python train.py --model="multi-label image tagger" --dataset="histories of elementary cellular automata, time running down" --train_examples=295000 --image_size=32 --crop_scale_min=0.8 --horizontal_flip=false --color_jitter=0.1 --arch="wide_resnet" --norm="batchnorm" --hidden_act="elu" --padding_mode="reflect" --depths=[2, 4, 2] --kernel_size=3 --stem="deep" --avg_pool_shortcut=false --widths=[96, 192, 384] --num_labels=11 --init="torch_default" --residual_init="none" --optimizer="soap" --beta2=0.999 --learning_rate=0.0034 --beta1=0.95 --shampoo_beta=0.999 --eps=1e-08 --precondition_frequency=16 --max_precond_dim=512 --merge_dims=true --one_sided=false --adamw_lr_other_params=0.0012 --max_grad_norm=0.5 --cautious_weight_decay=true --max_steps=16700 --batch_size=128 --epochs=7.2 --lr_schedule="cosine" --final_lr_fraction=0 --warmup_steps=830 --weight_decay=0.02 --adamw_weight_decay_other_params=0.01
Rows from block 5, named by matrix and row number. Rows with one number belong to one channel. Each number is 128 + 24 x the weight over the matrix's rms, rounded and kept within 0 to 255. All counts start at 0.
# convs0: first 3x3 conv (model.blocks.5.convs.0.weight, 192x192x3x3), inputs 189-191, a 3x3 kernel for each
# convs1: second 3x3 conv (model.blocks.5.convs.1.weight, 192x192x3x3, transposed), outputs 189-191, a 3x3 kernel for each
convs0.60 [122 114 135 162 121  93 100  96 135 127 141 144 102 132  80 131  92  97 163 115 162 117 138 168 172 119 121]
convs1.60 [103 122 175 150 120  66  85 120 143 128 139 124 164 146 137 124 124 108 137 128 125 118 110 125  98 168 136]
convs0.61 [109 144 110 117 103 126 135 111 141 137 149 191 132 131 164 104 113 147 139 125 155 104 137 143  69 163 193]
convs1.61 [184 149 120 156 140 144 147  76 126 163 151 154 131 106 127  94 127 141 108 101 173 141  87  90 167 111 124]
convs0.62 [141 179 137 126 110 113 170 119 152 120 153 111 151 107  82 126 112  94 144 123 117 101 143 132 141 148 110]
convs1.62 [ 92 111 123 149 133 121 160 110 155 129 130 128 164 128 130 198 139 156 176 132 117 148 137 157 136 121 132]
convs0.63 [166 125 122 184 111 114 136 144 112 109 139 124 126 117 118 131 113 113 132  87 133 105 152 137 142 127  96]
convs1.63 [145 141 153 120 180 103  99 142 121 112 116 119 138 132 155 124 144 165 130 179 135  99 117 171 124 168 113]
convs0.64 [168 116 128 132 130 137 101 158 145 119 122 116 113 117 120 120  95 134 113 105 143 110 106 108 146 140 145]
convs1.64 [118 123 147 132 135 129 139 130  95 142 135 127 104 118 131 146 144 117 100 116 118 124 142 135 101 109 135]
convs0.65 [146 138 129 170 126 119 139 144 148 127  98 146 110  97  96 105 113 126 143 140 136  91 102  87 129 104 112]
convs1.65 [102 112 123 148 173 109 146 148 174  96 141 128 127 126 118  89 147 129 164 168 155 140 145 133 102 112 119]
convs0.66 [165 157 142 112 147 153 125 111 117 124  82 127 137 145 140 105 110 137 113 132 162 119 104 154 127  91 138]
convs1.66 [153 143 159 129  88 137 126 118 124 106 119 133 129 135 140 128 144 146 116 143 117 113 145 100  98 125  94]
convs0.67 [181 137 104 131  98 146 155 128 127 129 112 138 126 108 108  97 138 138  85 109 109 121 131 124 121 134 109]
convs1.67 [148 134  59  86 132 130 150 132 121 134 122 131 123 139  91 133 127 130  90 101  95  90 103  93 148 147 137]
convs0.68 [ 84 141 135 139  94  96 147  94  89 101 143 160 160  90 142 147 149 135 176 127 136 127  83 118 146 112 118]
convs1.68 [118 148 128 133 139  55 121 120  90 119 101 113 118 146 157 121 128 123 125 148  79 139 163 164 140  98  85]
convs0.69 [144 114 133 124 138 152 101 119 130 130  94 102 149 132 142 110 105 145 118 148 120 123  86 152 117  96 105]
convs1.69 [120 168 130 121 131 117  95 130  92 115 127  93 143 106  91 171 171 110 132 132 109 168 140 127 150 123 185]
convs0.70 [139 159 123 142 154 145 149 147 127 101  88 120  72 136 191 101  99 155 142 152 159 109 147 104 108 154 130]
convs1.70 [145  82  66 133 102 124 160 128 139 115 153 139 119 154 171 133 139 123 138 114 113 141 114 129 129 104 114]
convs0.71 [137 141  73 127 131 101 154 122  83 121 111 135 135 101 112 115 127 135 102 145 102 140  91 118 136 137 128]
convs1.71 [169  96  84 176 106 130 151 107 116 122 149 135 127 140  96  96 115 170 149 106 112 143 164 102 136 103 137]
convs0.72 [137 132 111 124 136 119 132 129 129 142 148 149 120 117 112 132 115 135 187 152 132 153  93 114 159 136 110]
convs1.72 [109 123 118 149 125 136 145 107 109 132 131 126 149 105 125 106 122  99 150 144 160 131 136 161 121  87  93]
convs0.73 [146 107 130 144 139 153 145  97 127 117 103 120 102 139 146 148 151 119 117 128 112  97  87 134 127 130 126]
convs1.73 [114 169 152  99 138 112 100 158  78 168 121 151 109 133 154 135 158 132 116 142 121 174 117 131 128 149 122]
convs0.74 [ 93 142 103 139 115 118 129 118 125 114 127  88 145 140 113 102 133 125 148 143 120 171 138 125 145 146 126]
convs1.74 [113 121 116 119 153 140 106 104 148 153 142 132 106 115 115 142 128 104 156 145 150 114 116  99 149 134 126]
convs0.75 [118 107 149 102 113 132 123 147 134 130 125  84 111 108 113 155 133  91 125 132 140 126 137 141 137 153 127]
convs1.75 [137 144 156  86 115 128 128 155 114 151 111 120 135 138 118 145 160 103 178 124 160 137 104 125 138 135 149]
convs0.76 [ 86  89 128 100 114 123 106 120 112 116 116 122 120 146 111 105 156 129  68 140 144  94 144  95 139 115 112]
convs1.76 [141 149 174 122 159 183 127 133 156 150  49 137 152 112  93 111 177 163 111 156  92 153 108 128 173 158 185]
convs0.77 [136 136  94 137 152 132  91 140 164  94 157 124 114 118 140 131  95 141 117 177 119 160 150 137 116 137 115]
convs1.77 [116 123 166 120 160 119 166  94 137 140 140 114 130 131 150 109  96 148  92 139 123 116 133 125  81  86 110]
convs0.78 [126  85 142 137  67 125 111 117  96 127 153 127 139 128  94 151 138 113  78 131 147  83 117 146  71 114 158]
convs1.78 [157 158 155 166 182 177 136 163 149 146 102 120 132 127 116 126 138  96 147 121 192  91 128 181 129 118  78]
convs0.79 [ 91 147 154 113 142 136 133 147 128 135 172 131 131 113 101 166 121 110  93 152 100 153 138 101 157 105 124]
convs1.79 [170  88 155 143 112 127 106  90 176 118 164 121 158 119 139 146 109 109 153 124 129 192 158 154 145 100 156]
convs0.80 [147 122 126 164 130 124 137 107 136 136 145 162 144 136 145 104 125 142 130 138 117 103 117 122  96 108 109]
convs1.80 [138 157 124 111 133 129 166 168 134 127 156 168  96  96 113 114  88  93 129 149 133 146 145 141 133 137 109]
convs0.81 [120 116 110 144 137 128 193 174 134 110 101  69 129 123 108 127 131 134 153 180 159 139 133 166  47 110 173]
convs1.81 [ 93 122 139 152 111 118 123 125 139 123  92 146 133 117 120 159 123 137 103 150 164  77 156 146  88  76 135]
convs0.82 [142 154 186 126 114 142  96  95  97 147 124  99 112 137 123 146 133 125 113 130 112 109 139 122 153 156 148]
convs1.82 [133 126 141 102 122 133 101 115 147 115 117 109 109 108 119 138 139 128 138 142 153 128 130 137 122  96  99]
convs0.83 [112 140  98 111 124 119 124 131 147 159 150 111 116 149 146 154 119 112 145 152 124 149 141 125 158 158 138]
convs1.83 [115  95 109 146 132 112  81 131 114 121 137 125 112  79 139 145 128 130 143 117 111 118 122 110 178 132 130]
convs0.84 [118  87 138 125 118 159 113  95 146 148 116  99 136 118 135 138  92 101 131 134 133 146 103 102 118 143 130]
convs1.84 [116 177 157 101 174 146 116 147 144 139 169 119 110 134  87 128 116 123 129 121 108 113 117 115 120 121 133]
convs0.85 [145 142 156 155 160 171 141 145 134 106 131 121 106 105 121 123 137 127 162 121  90 115  58 142 152 124 135]
convs1.85 [ 83 138 111 100  95 109 136  68 106 144 118 163 154 141 166 133 153 155 119 139  74  99 171 140 151 116  68]
convs0.86 [116 119 110 136  93 140 161 136 163 121 116 114 159 126 117 125 107 188 153 149 132 129 116 133 155 107  99]
convs1.86 [157 109 154 139 135 131 130 143 136  74 147  93 146 129 104 159 137 148 147 142  90 140 136 119 158 128 124]
convs0.87 [131 186  88 124 137 118 131  86 119 133  99 136  93 115 149 107 160 114 145 150 170 160 116 147  73 118 105]
convs1.87 [120 180 157 130 149 136 130  82 124 148 112 131 101 142 152 156 142 123 145 144 140 100 125 100 152 116  88]
convs0.88 [131 136 124 124 130 109 139 114 138 139 110 141 123 117 138 114 106 123 133 165 153 153  99 137 155 162 148]
convs1.88 [124 131 113 136  98 102 126 153 125 136 140 146 101 131 100 120 163 127 117 110 149 170 158 101  95 134 148]
convs0.89 [134  67 115 126 174 104 134  99 121 149 105 141 137 162 115 124  99 110 123 133 146 144 161 144  99 130 108]
convs1.89 [143 136 117 165 129 120 119 177 116 143 137 163 113 121 116  97 142  92 139 135 162  88  68 155 104 108 134]
convs0.90 [171 111 141 150 121 161  75 129 129 128 119  95 147  88 145 102 108 158 146 156 117 140 145 105  59 146 143]
convs1.90 [132 159 164 161 141  82 141 156  83 128 164 109  99 156  98 113 141 126 124 124 225 178 140 134  99 135 113]
convs0.91 [126 147 147 132 134 140 158 155 146 188 117 135 109 105 137 129 115  92 141 171 177 156 139 154 132  91 116]
convs1.91 [132 122 100  89 135 121 114 113  92 138 158 137 144 139 133 113 109  88 117 196 169 111 139 140 104 133 146]
convs0.92 [ 93 125 106 101 145 112 157 134 123  98 108 107 129 137 134 115 143 125 123 109 130 134 135 113  66 124 133]
convs1.92 [115 132 113 147 108 112  93 112 149 106 117 161 137 135 134 165 151 156 151 138 196 159 126  91 117 148 160]
convs0.93 [145 105 120 159 139 133 125 102 117 117 108 169  87 108 175 148 117  67 122 163 140 152 131 100  82 139 184]
convs1.93 [ 98 117 176 131 108 103 147 148 141 183 139 133  98 170 191  93 129 114 161 119 160 103 100 119 143 124 106]
convs0.94 [127 119  99  89 143 128 152 148 150 150 101 132 124 127 108 129 124 140 135 126 150 148 117 101 125 127 115]
convs1.94 [ 79 133 117 123 119 148 164 135 135  94 178 107 132  76 146 139 126 104 119 137 101 163 141  84 129 152 154]
convs0.95 [107  92 116 113 135 150 139 131 169 120 117 124 129 109 119 101 105 143 124 122 124 138 127 122 103 134 132]
convs1.95 [104 147 101 129 137 198 202 173 171 100 155 122 125 139 131 139 131 111 125 151 151 142 158 147 102 149 151]
convs0.96 [156 115 133 157 149 126 121 143 114 123 133  97 158 110  99 146 130 107 173 140 137 144 111 123 135 104  82]
convs1.96 [165 104 110 144 131 114 142 164  92 130 158 125 153 152 109 155 132 107 168 163 140 100 129 138 106 128 148]
convs0.97 [125 108 147  87 116 186 144 142 120 129 157 149 145 122  98 116  92 130 118 102 109 136 130 113 130 104 105]
convs1.97 [120 116 108 132 164 172 141 173 180 127 163 154 139 138 123 104 114 102 139 132 126 131 126 124 144 123 154]
convs0.98 [142 128 166 116 120 137 120 105 158 108 149 125 142 138 104 132 130 150 152 178 141 136 136 131 141 121 110]
convs1.98 [123 149 124 130 117 113 107 115  84 108 122 128 172 119 122 160 124 169 180 153 147 133 128 122 139 122 102]
convs0.99 [129 131 146 146 110 157 157 139 104  70 128 107 100  94  85 110 108 128 102 128 149  74 116 155  96 177 138]
convs1.99 [ 92 124  84 147 137  74 139 108 129 186 139 201 157 138 134 157 135 134 110 104 150 154  99 134 150 154 159]
convs0.100 [109 113 124  97  83 111 144 136 135 128 126 131 126 142 123  97 109 124 127 104 108 121 139 124 129 147 111]
convs1.100 [108 126 112 125 130 134 112 129 170 120 147 135 104 112 123 117 122 119  98 114 100 131 121 138 151 144 126]
convs0.101 [165 106 128 113 130 120 148 170 160 124 139 133 130 125 113 140 139 166 122 148 150 112 124 123 143 137 151]
convs1.101 [123 106 120 159 105 153 119 168 112  71 122 124 181 105 128 106 132 177  87 123 118 148 160 146 108 133 168]
convs0.102 [139 139 103 124 150 174 120 134 135 110 130 105 104 108 110 122 135 146 155 100  80 166 156 100 114 135 116]
convs1.102 [160  96  98 137 121 146 181 161 139 118 122 156 131 126 156 140  74 117 142 121 177  81 119 127  94 124  99]
convs0.103 [113 141 126 117  90 118 143 130 135 142 124 123 112 128 159  71  83 116 107 149 134 125 112  95 144 134 119]
convs1.103 [110 122 128 153 147 120 141 123 112 131 159 184 117 122 125 136 132 122 157 106 114 137 129 122 159 107 103]
convs0.104 [ 96 139 134  82 130 154 135 138 144 110 114 153 122  83 137  97  98 200  96 106 184 132 116 123 124 135  77]
convs1.104 [ 66  98  97 123 115 154 153 159 191 163 132 116 133 119 139 122 126 139 136 159 142 139 145 160 102 106 145]
convs0.105 [130  97 118 167 135 149 159 164 129 113 113  82 119  95  91 106 132 165 137 120 112 123 153 116 137 141 147]
convs1.105 [122 118 129 135 110 105 132 159 147  99 126 170 164 158 129 136 123 110 149 139 140  83  65 133 146 153 158]
convs0.106 [127  80 147 144 126 165 188 183 149 111 113 109 117 139 151 129 134 125 124 154 114 115  93  97 144 104 124]
convs1.106 [137 118 103 121 135 111 100 104 130 103 104 153  95 127 171 137 149 142 169 128  94 178 173 141 157 123  99]
convs0.107 [107 133 110  97 103 160 113 121 116 104  90 124 133 122 111 124 147 151 127  96 122 127 146 127 128 136 136]
convs1.107 [124 115 110 108 141 156 131 110 153 110 129 123 143 122 150 138 156 133 139 122 118 111 120 113 149 154 119]
convs0.108 [135 170  84 143 142  89 135 136 100 126  94 133 156 112 135 117 175 168 116 128 141 104 158 118 130 121 123]
convs1.108 [172 155 157 160 108 130  99  82 112 122  96 138  84 146 137 125 166 132 122 130  87 120 121 125  89 112 129]
convs0.109 [112 133 171 141 128 131 163 127 110  78 133 145 160 125 122 141 117 140 100 110 138 131 131 110 123 139 135]
convs1.109 [149 114 101 117 140 124  93 135 132  67 138 116 107 133  94 156 154 184 110 148 134 124 113 121 141 152 200]
convs0.110 [144 107 125 124 134 159 152 137 182 128 122 156 125 110 110 113 131 168 123 143 134 147 143 141 133  99 151]
convs1.110 [115 134 119 109 133 133 126 131  99  84  90 134 140 125 144 131 129 124 150 129 134 157 114  70 114 150 110]